Rows from block 2 of the text decoder, named by matrix and row number. Rows with one number belong to one attention dimension. Each number is 128 + 24 x the weight over its row's rms, rounded and kept within 0 to 255. All counts start at 0. Numbers have three digits each. After the name is the row's rms in percent of the matrix's.
# v: attention query, key and value (stacked) (decoder.blocks.2.attn.qkv.weight, 768x256, the v third), inputs 0-255
# proj: attention output (decoder.blocks.2.attn.proj.weight, 256x256, transposed), outputs 0-255
v.116 114:164103164101170163120144097123157162114138138095105135112109136131124122130116134102121141141128125155109158186121149174147147180119136126147165139145098102093151117172128142117104191104113112142147131136125131168153106128112118162123126104092140153159155105149169111123134104112131095127101169158122134099118140165117159125128136167162105100132107136136120134159156100135111106143131159213138135085081146126109125169142116184103172118096100153126168142130121108102104171130145120096145144145080149174126149153088135165119138136105170108144126129091088118098095116122131112116139150097148146107139111154136090111118126145115122131150111088109112116096124130115123145142101111136167140125139136119142128139082129151109151090161091122165140132146157148121178113100093108
proj.116 123:113112124100136135114166121107135105133157143108145109119096144119142143117185130162114128126151102095085092121154113116109095135159155167115149139129152133106085155096132124141138154103168134154117149100153148122129139093132142093129108139167105132134114113172103107141160171165138121106109118147103139100111160099112148127170129131129107103113105135127152124131153112159068151108130122145161117166139138107127169159099134157100099161099111134157120164142099099132146147120105149132110135155121150152107098150155159154137109102127067152108139132125115133146148114119130148121106139188146128086098168099099166104100141125100133136073172149171140128106107079138100108143157061105159094118161192082128117115126125142174127124113127111117114157109070130119129129128144121
v.117 115:136128131163132099116148118114156135161123093167129127162143140098101159152171128118131130143103113155092148146155114148133149124132131133096139107116107134126156121129120109102149124115129104130125094132094185139076123106145164185100124155148124165120106128148171126095106123114118126140136104117120130162206096113127125118134117135127129131136186159143116127151102132121143176158139114094128118104168129105099182110149100137108112069140149086118157127086119082103115135099133107156128148167148138149134111135137139137106117135141091118132151114142151111124135182123073126103116118108095114137144138095133141118133109159118115151118186155086172115176133108166128133136099160109092090110115089103133102149092142160113131112163093081155102162099156108079149115106145121
proj.117 121:131115167144134103148127069065108155108098119095074112104062117157136124110156119142081142126143125118151106104111126123101137109148143082118143131142089156106107112148086125166109154118095155110142143101095102128166079142128120115133102111083146106105129100161115162137126091118167110155126112137156146122110111162135069089126159155138136142132137120119142111122140109149128133132122100127153146145115149130131123163122147161141123132131119125106149128104125141094068129140117103097110112140126146149149108133137148119124093137124177111134119115118115139101129066129112114144112124132173140138122089133123139093098128080159137174158072157138147139108115102125137138121124150077120116094116128177081102091151124142180154129136108150106131098172162106185108145152099133
v.118 111:098122105138130127099117082186143133145160128158088114091135196109113130112127131072123156122122103117154095106131123097142108159093154061159111105165119103118124116162124106106153101088085161161129122126120076144138141137155138125126117152093107147126128121083121183169120095144127130148145158122138115112136098146130073168163119116117136148118148108194145118100134114162098126118147126113128109101110132142149128111109140144122101124141118125154141147153131097153148146121078120149134127094104124134133084109149141160138140114138132121124169088116119122116092133124151170174185116104120158148121140120151095115141114162144125106139118144134148126189104090099123152134143157105146089139091131154148103099169124165118121139093160110141090116115127163114120161156100131
proj.118 114:131141129122099139171110123110123138128081166129125170131147133166096117093141126157112115130183131126119124162136127127140154095120102163121132116138141136111117127123135103142139137168161123167144128135126185164136109181173099159119142128172144124143092142151136098107136105103143104118123125135077128146130138117118138148084088142111106112134132137097109140097101133083175125150178091167122132118111149187113143119121137134126143137130142081124148116134095127158141089113157148067116142128128122156145120143126140115160117131118105110109087125174140108110163160091115117114120114151047104116119074130167150117123142089133159142147077160179083136104127161134135134162126092141127178143119102135180135138161128098132127118139130173107096128125140121152130141125186133
v.119 098:134111133132122109137165128148122153106105094141151138120126152144144153111120110133100193116138105158143132149142090133140081166133162132116124155080133154140139124133134153092121132159095153126111115134143060162085156125121097115132165111146174144136160112126148141132135106133158116108105129106142124115096102129146155103116137135128164143134109101111166146164125105132114148132170147093157124078085131147113148143126135126155106119124136152162137143086092154102130137162167167120093098137098141122116182100127141143169172154133118085123141160103154143119052102134133117089127144147191148129123094135168112099136077086136117133125146139098113130130115120119128182117196140147152139090136117116152116118084107144101126130112136155138146123173147103145086160132128132
proj.119 109:146156095124133185133116167147126156128126128082131118121134105095136153150079115109132116123083121115109090129110159144185117129157088106118144148136140077137089142105125119146152140087125146137166167153116155106142087162154176097172118088123108148131074121163093110121134127145097106138129148157122100127095141084100130098133108174113099113109146165131096117123138138138126121122145117134124116133162123115169115156137148181087130108170116095127103148127127107145116122115097104126176129162104132156140127123111157094108148124132129142104109137150111119126141109098106133153136117150123124153135132125082135116116135102117144148111092127136156103173127179179090077126107100115108096167176161127156138124125156148113175101119121111145127099135084101080143123080126115
v.120 109:157116088151131130174104141140148131152091166152117125075139129126125109100137132148147146152090107120102115155116159128157111138110133104175125131136115096122124136155125162125117144158118119120129140180089091114096173147183100148138160095112128126140118100122123147102151179150151102129113136097154146124142113150130119138133181155135111114132167116118143121125135153099148107097140183095083127128129121154139145116097109119086074150088127115174093113106114155198102108120111110106117112132123127098136177122095121144096113122142083072102175100108158145165138110130112128111126123159173180098138086128116120112153105141106160095132135105173119128157138088118117136117141143121127135114114097147130141140118130165128175119155092128165123099172115133139123111130152086
proj.120 116:121164167109155178123125137141130122140096138116147103120127166118114148132089103150153116071117156168151107111110085173122140121103153119120125134092151150085124134140138121161151126133154123146145141130119128125145137133141181126107160135090151137096095132162108139121111115174114078131114126160151118068136159138150141108161144151157088125106134145164129188095117129110136162163123119099173160090118118102157155115183122139141132122099122102144069129165189120089131141086160142151094130140093133148105138100139129129111132113123154111115092155168121172138117157100163103136085080112142091127117109144134127132164128156143142134092137161101165102134140122118135076156125141108132142154096119126115106099137089110183104110108129110124095132116134134115140105133112144
v.121 110:136151110111129172124095099113103176065160115156078108175177163137146098156141100144144120104133137094144151073158093139132124142111090164159118161140131145140162145155148112169092129120155124114147163117146117115131133117118152136164141096130124153113126142100114127090158121169108104138137155121123093102149156115154091085130138116103127135154093136129118117120151128122108104117146138122117166157123107136155096133172098141144146135122096095109134097126124112129110115136144125106113135153109120166110087145135143186131111125113115125112162166101149132091164120149179117148165126092125140118162141112129130143079089150102114147160077089128136130130073163118136129161144134143139184123151112122091137149152090132105084115127136135155145127160149100176106165120127100
proj.121 116:116121148141148058110142096150137146117133151124146130134136137103121135138096155142113183159134190132064138179136115117123125160095121117105130158143132100144078127168149131074159086100100111124096120130094108112126150128111144153085128154143156139127100146129151146129096071084138152123112118148123156116131131114099116130145073129117141153122130090122124127155124133124129097111145145128153124122093100132077118122127084148117116144146092179125112169114125127120160155138139152081147098130147159095126162147143104156131125123160150149153093124135121126123136154103105137147144109113103099114132117175127111088162164121094107138110167154159134128133143125151080132157103130186138119167170125135153117118089137189132145142091091127107082150128107140139134109107126170
v.122 109:127126115133129117164100119101143102167124103119138143117144117155110158126096179156092103128137129105119121135113145148124125150138143129115162135107177143142118155170104090136129154144122152157122114146154181112132110119112120133167124133167157128117099115115124145147096173112151125090151092145105126123099145117131145139102109121135128156115122129150141110065103138125159179120139099146098133105142154156102151117162121126110147125136135125105141174077133113091115078180105130144123161107108104118145112083132105128102105161129118111111126131130171142171124110133048111121129136128163136066187128084140137119087155150147133140097181146059134142106113080145147132127115100129110104154128114120112122109126171171126131129118101179119122101137126107105115138185164155
proj.122 111:137127144138192174145174141117133129159145124074113165128128134125115110122157106120118085130142101162149130150175119125133119109168142133173093056118059129133142150113113152114134149082154147103152149112083126153114131141127116099123112150137171132133124102142161146145158121136087140082126166117140123135159101119167115094133148112108095143128163137100136157159132138131088144141136106106095121141133134146156110146127147149141113111145114102155143130128109109149114124095147123123149146082093164146112168133106138131164166138116186125129141129110089140126118104089173128164110131150128168150110096136113102137128098136132138093168130132158143142159115173142154119131136155145157144123185130152143129114113131066124126108151123107129102093170158118157082127184108137
v.123 115:110159176146116122096108099142121149101158072133150101132141144168134151140119119165077128088127098114162162118100110136134144130153097096108110139159117119153138103160156097129086130113130145129148141061133123118084090120145089134163146135115160172086132122144113104125108108134168154111125128120140153085136128146123148124137162104086140097136119127091121145132136157157139117144150116167124132158133117083167141154180186110153162136086114119133155134106116105120128132138118102097127133158148119163135163139137124130151086153174128151112169179116133104072099130148143133084091113139120121097119148159144130129102113114140129128118114161079145119112127078130110116126099162175157148116132098136110131135108109169096109138078139147092157154116125156149143096123149119
proj.123 122:152094163127116101105143098114100098136131129148081137156146173108127144127117096123151100123096162122113097152146173119153081166087144148112152125137115138165070114097067132058186106102116116118133136140108133127143140090134153138129138219095131113143127118086092127139119124135142120156140131130124137159123112133082126134122109139084141097076104137124110091117140111100124099146144095120104129190133133101109145119141104161125127132154180116092157144140134118147128139167096108110140120145145140096103118118158140110127184130098111113096121104111146156157133153095110095155126152161149094137125119157116117155152085120099151162105156130142099116097116163150129136137145108109116102122145131090150130164126134138101107126145120138145070124150155115121128142136122105
v.124 116:156098093121171158118091125119137113158107172114153106142145094078127111123136129134108138166128144124123173159151106097105144098118099172127167109134087107083107144116111115129105124138119144141137173088158121151135115141119137089091144127144114162133168136144141155146108154081112137151120122121075121146116106103168115117162104116129139167138111121145138150123121118130131116140101129139170153153122086076094135153136138107141154162170145157113104125137164149094129136110154170059151134113112139137142104164163151120130145112081159123146110172134107135155117108131146112127121143131095125138126141086150160145152162089096124109139132129092136126084078147154142150116124092127114171061098126122119127129110098135117075100122096135133146117145137129114111115176147183
proj.124 122:130161115092097114156151145114136115156194118107116149127141104114109109120143132114120152127129073118138135121149111137157125113092138139136126125113122078177168186175124150129101119109164145119128116161100108119141127105107117142139142103146135139162149119156176135146187127156138180166173102120130088150128125135086151133094194116145149134137198131134109097133081150102079110117136108115092115131154153191162116155131160130086121115135079142166131090121148104168115109158131127178122092144171146139115135135123104141121103151132115131118119134113141117115130119121113145120150143167101160095146163141124141094130100127122114115128125128154129125164142131099099110115084122144119121145077144093132136127125124149120144173081137093113149156103114107121142137080134147
v.125 108:128171112148113108086096101104175086109161132152122110101155149097093115120114116128123117099101135129125190149115176091121122127090126083179104097120151161088109104140134154172145107139137138133127104111137091135196131118143083143114101093152094150109102137167153144118129123138093150109125118102181160127108081103111157106149116129112157145140140161185133114106119137171118158160120153089142117156138125105111102140124087148165105144127165132139114168106124105129142136176125098138150130106115174176117124132119137113124137132196137138160135162133137095148150133120126132137129158115138135113112136126118164100141139100137125111147146156080167117135157102110100149156116161146152131140148142121127107129079147123090117102156110109110149163117162141117115160101113140
proj.125 112:128108118131162121112150134149113118143149150174109138100099131131096134118162160135110121135110124123170139150150142101095118177119139168087100130146131119151125079127101092119151145134119147136134138153115135131118134134111138107096130105131141105100104106104137073142129185100118090148101135170148130143144092101167112174128138141172178117106141112108157137139125130114139152133134134131063106128101088153147162115115162143119155146116095182119143142139133162159120060098143142097098097124150141151174127151139179140130131128124168152103135104144105128129128157109152104143143100144107136145122064120138104180140106106144153119145155117128110167181156111122126101157153073127121155091130140121129108174158103107109141142138135121165077104110110086153124159106103139
v.126 111:149080139156068124145102112100170116134140137131156128143109142123140137109125141158149174113152138147152171099124176121103121111107130102141141142120157118145116110101123171106129122081125140116092172131075144137118148137167087164138101132111124130150153123155124142148129080124135157144123157124129145111146109107094122102138107137105100134118157133135134162130133174129133110148122141103175126109111123088070112145150110101111123128096128179113098187129143125173155116104146107113112182106099166104139170194115168116138159070167156104139141140062099139125115123130148129159102142129112100108158109094155168080117146162109142096122105125148106144145135161087148172121135130129122140091126123174117141112093122124140133125099141116116126149130115127096103143117131157
proj.126 113:108128142099181130145146144136150120181119123162118134139142101154102122136107100103113094141107055105112122115147131136192132104074127147123124112148149153100171109156117122129149143151127139142118081171148130089150139132145128095106129105123151088124081120125163128142148132159134151148113145089143136136098161111185147142129151175143137157114143077150140121133125093140111154153152148127161103146157121130126158133157129124104103129134143141104138122166163179089128143183160135122113095160158133130139097114150101145155106111093107159107122122178143132127156175120131092108125120126166172118116112164113138133142120123143142165134112104135094124113149106142120108129130144129094106145136155133125112121187164146118103101149161132141118114106083134124201133094179108
v.127 116:110121114136136139155107111156124138083096152118154147108111112115146091162090112069102105134151137140108158117165169144165132157132148183129110099140103095116090125131093109097088108143136119131137111126147100140079138134139124113160112119120071115147143138136125111067133093145093102153089134145100116133129137091125149132139105150145114118145165110155127169157131174159119076100147145144134183136137091088113129075092135137155135181099111091154108130107099116144137140113137159167151116098139104118123126117125118133148134123124171098113126144135082116118152153138116132082137153124077124133153154174160120133143136166090119102150116109140092138102118128119116131149148094138108141113135104109102133108087120148078096162166105140159125123148145160181129133123136099
proj.127 122:119133147123104163109139159129087086139143145147155097124121127105097139183119130153114134141115095126068113165130113064127166149067146139089155129107166144158098134117187123130119154121126119113169129109115116112084110093179147114107099181144152149132131113124182132167144136159151110122153088116109153109133138147142128174129124159130141120135133127125104119118138092132145163117137110106149114104113172134150146171113115141091124084121136149115137107148148118161122144065119115114138138151135140111128124149157144128146133131172101162138133105145135153141149125104176130154103111121118138106167131124087066142131160156140103136164138129106207132134141129136134111119135164122156143122098179094146137139113129122153162115085139139129147170109131156112152103106131173
v.128 069:102101145114149137134112101144170135123126155124122149105098128134104107127108158109182137152083112159147118178106115124125089144127128085130136115142093157133109080143130135112104059144159126146133132108144119062088137123087129111106133155138096134123146108119141124158128139130114106141179146081083135073087160113143149158129170129130110144126129119141147123141106127127149135139146111123168085110070109107125149164121122099169089113107162140154172124123152094098161132148122116103125126135094153122121137126153131157139096134120122143114179102141077123132087156093126151149118112105124176139115094151079181127157109127129131101060147137100113090160101130120136118113122121149150107144118134113135151083099104138120136150148120124068101129134100131123119166134123092
proj.128 074:085145086109136112162090139167116120129149127119117131112140117110120128157169108100067144096080104132114138125148151106154146120131075156158090190115136101144151099130071178120138169114151147116115157177124121143126117134162114181139153156160118112135123155145095129130136141108136093099100163143114145147158111125150092085118141120131148133164112102137106141100137128086162094128140118115136153125164139099106097124081119130139170141144123175116112131107150132142131121113142106166123144106136084124119130153109150146144122188119112092149124131161179110110143125129165136136114143119118143151117115160120103150107142111128139132134136150156165104125104123137110156143115136103128183125098121126116081131148101114139146094119157061182137129170170156156141092157124102